A small text-conditioned spectrogram flow-matching model, trained from scratch: text encoder activation swiglu, trained on chords played on synthesised instruments.
Rows from block 2 of the text encoder, named by matrix and row number. Rows with one number belong to one neuron. Each number is 500 + 50 x the weight over its row's rms, rounded and kept within 0 to 999. All counts start at 0. Numbers have three digits each. After the name is the row's rms in percent of the matrix's.
# gate: MLP gate (text_encoder.blocks.2.mlp.gate.weight, 256x128), inputs 0-127
# fc1: MLP up (text_encoder.blocks.2.mlp.fc1.weight, 256x128), inputs 0-127
# fc2: MLP down (text_encoder.blocks.2.mlp.fc2.weight, 128x256, transposed), outputs 0-127
gate.220 096:439572496443447459596507550494556537487540538492533477500484474496364558382451490617521444529445515427535485485544481540574461533507556474547434551546516519444486570470561564456501504515550567554543504501517496461538559564448412426588470543491436498483476570483450340498451511609510502556500460523468511533461439467486471542552558452499437434530587493505504448487622503484549517559510
fc1.220 097:481512624554497529497521552562548487570414459624628457500609482454495458354528536536518451508476501470530468441528484525493464502543483529486524533518550453498542485488552552422517540514470459530530497525479458490541512502541576559534417511531445459457428498482513543458420459560551407512491510442480511512406521563554466529471495468408392554485638472487511426490598518425427477517466
fc2.220 086:421525526497501522409596496613494557478559500428507526530492494566438541556505457473589440538599544545410432559543494576455508526423526464531467523523530482557522507452543508533447542558420480608549482489406496477489420509520534526420562435395476598451576465473503438469434576551455464502525470495487488458500482534404479561513571503498392491483475520490555606525507467445511493543428
gate.221 110:491510525359423456525418534408497508537538581377454489394505444627415562431579501484482513475531546443518467594514456361489463545529444520589499475540473541544498494460518448502466522467506577516457404523500527449461534499462564467475591420530477501474500572465562504553522502423553456463465541556588430495527501509454497533452546466490524469416536486505450516500545504549575493488467
fc1.221 105:530517544607507494462520613392474509478546590505535508549465538525518576459477563360547445505502499571540492434484456446496502520479436436487504414513471487569472500587429484507501520474507500456416510454469569458512462484434618483506572495522485486469470451466466463436578495344429596456478595540520529497462590512446467458524477500417545513464422489459581461507460492552449486557501
fc2.221 113:589525520528473450569507497543471436475433535479549465421532468591479523536468446496456472537545491520540519403459503516528496531457524503565513469471506473394467536511536501481464410431571444521518537557502519503481418420560504463453471428583593423464561455454448483443503477573441476595568473417394493521531552574449609554548566476544458604520556492473535519606462602443494477505503
gate.222 071:550406487542434471462474574405542402465441500497495530507445609497497486514498484510562452464464426521524482480384472529494448438448464550476414484460531508549560411577550464510548535505585433532490475449511506551522666513548528465467472565446523553493523596507398496512515545499466460394512577493440529489442477526466505534542488478478458496497451515489412580421416454401554525527465
fc1.222 072:502521460532607590565406504562448483513540483524452439548526462543462471469462446525446525507470441515489522461478487455510434516522462447556479448506546594543453603458526591576472426472514527535461546444411564489513465413421592564389581436516512588488521483491462510446473491419578542439483555495548466616473441463507455533515528462486451486562469552445495529634513531540453492556485
fc2.222 065:467436544489465435371420533508552547437496574485596491598499452526465461504449548524504512396523482461489427597482432566542489487464498474462478549443590495460553452530570452578497587521442426531520531522544476547470526589523456503526513507431400506485501529541482445523620410432530534531485453548437433452583503514420457508549515539477551520496426470428481486442462554403465491528454
gate.223 095:530455589543468581578456524505557488567580408513458514511473576569459438538520579542575514560502587508473596481524483602555466517559450558551444513519570554496404534531551501543484475417530545463544544386539558487482415563483474461410455493525512457485513468544496561520497485416480526481468474529377492419528505384470473565537557459481552484504485506595481468425464472458448462458509
fc1.223 091:462443512453532489500384517435514525491512525602558514503496625533550491418519452483534437540548424413576516536506480520465542566496562527456591410471515498463533533364413551400468477500503582479481447475482454409539585482470555526485498524499556534504557632396509469505452446527531540534416507481539526545535586556507474507439511499478505467553468417423472510503492551480493461550581
fc2.223 086:552488568547541462508385562486601528478518525565471451558491491525445467512526552495553464578540593410576506527506497493488487504422422584489492448488542554437463625429501560530464507537561464480489474517525580476551443564539464499510474439499497476573482523436491443462488538534401475463449463469582530449539566506608505452521433430573479453456427428464573549467417508454495503566613
gate.224 109:631543513459423488463507492613509530529648471484541400658497464509521424478597409458561447497523464460477457470512394477502530531546478484456532503466516533491549536529440523503505521488590486547570664551439523481466443500529517527463530502492457483576461533538494507463477480438566445499460391453534493493531492507518510468498398417503471519511436493476489517554468450441574508454475
fc1.224 101:446485548457553549477535543491530544488432534510394519394522578544447491525490516421490523493436498432595569514383556507493529407523542459446470494457550526483482498521550488468456562461399535452454439529595429526503532438416462490526512462591530490427500470446436384528548516534458530557500553505523604483521476465535508500509643566529477447515611478482582489515424511526441463494554
fc2.224 115:398475494558523518566492441461536395457413505465484474523478462467558419539396582425472529493506471588473573562522538517505570437543456510518441513483511501554541524571564503512530563565467525555368377538515510540503457502462530472484508511458422494539425533463565635481564510490443452642452474516517583414523528518544429479498514512553468502583521479463505500519477478447474539502584
gate.225 122:486533413523512599535523555509427408555554564493540404446544547502580515476498589502573431485402491427488514573508550551404516522447399499528496489528514541462472480528498481450483474431582529497417403461466471553560496500528541509490583496416509599531512542558472493517417535536450352390507499511478521486481540563438440536515495504529500484510514603537573513507539449488467417497556
fc1.225 117:591519511518541444524508489486491437437552510494611555459502538486451491454548466522555550446462492567527479583506464421505446430445509437497492517493592524504578468504469478572469476466461499633442591486635578523507535421429518523489457483544581410513527509542541482541516596428433471461560497616582546507466474435454528538529530448592531376455465498498417493546476532510482515482507
fc2.225 110:532521532527470472382529488476542507549487543500550627530497467490571449465473478474515447448519584592488590495415519481576483426478557511507484474481480518388470520569531581587476425622519472494517591527448508439480451512441452487474589488420491447600429413542473514510544486598501422459463535529517575458467501529520505540522448460498509370576529520526538529510417449439499525523455
gate.226 124:479560514544487477516479507539571461512477540514525518500490490528508465509513486490510464580374590512483481489520599560431521602485511464504529546467469500477475474491444522422529531557422453548499485495456400521481550496436554519556512490501355559530519499413537557459552480477431465415427575514540528504483478538583578548493542506487514513437573508509509518453505460504477309340401
fc1.226 118:503551371547441463531549567506497403539509547588540503571504453457501489582507486486464507553444542492432534539542494479451546508445508448508454430546500502506541478548472569551460503515538475406464516504403465544517516489386523535501544530588392541589522461397591561396457442513471510533439464584428579480502546525530594474516491491497611465487509514539504536499420462498444412428473
fc2.226 128:482461475505547556575522445422541555426425485454477501411407500464496617520536540554549623519475468501478512575422433493486487539595524456546492549491526524511400559486535479509555589531417499533516519576469476524516507436597420462589580528453505445520546548492423478461479539573495482504387551460466535433535448467546545451510484525555425492516404574433456527518510482532440571488515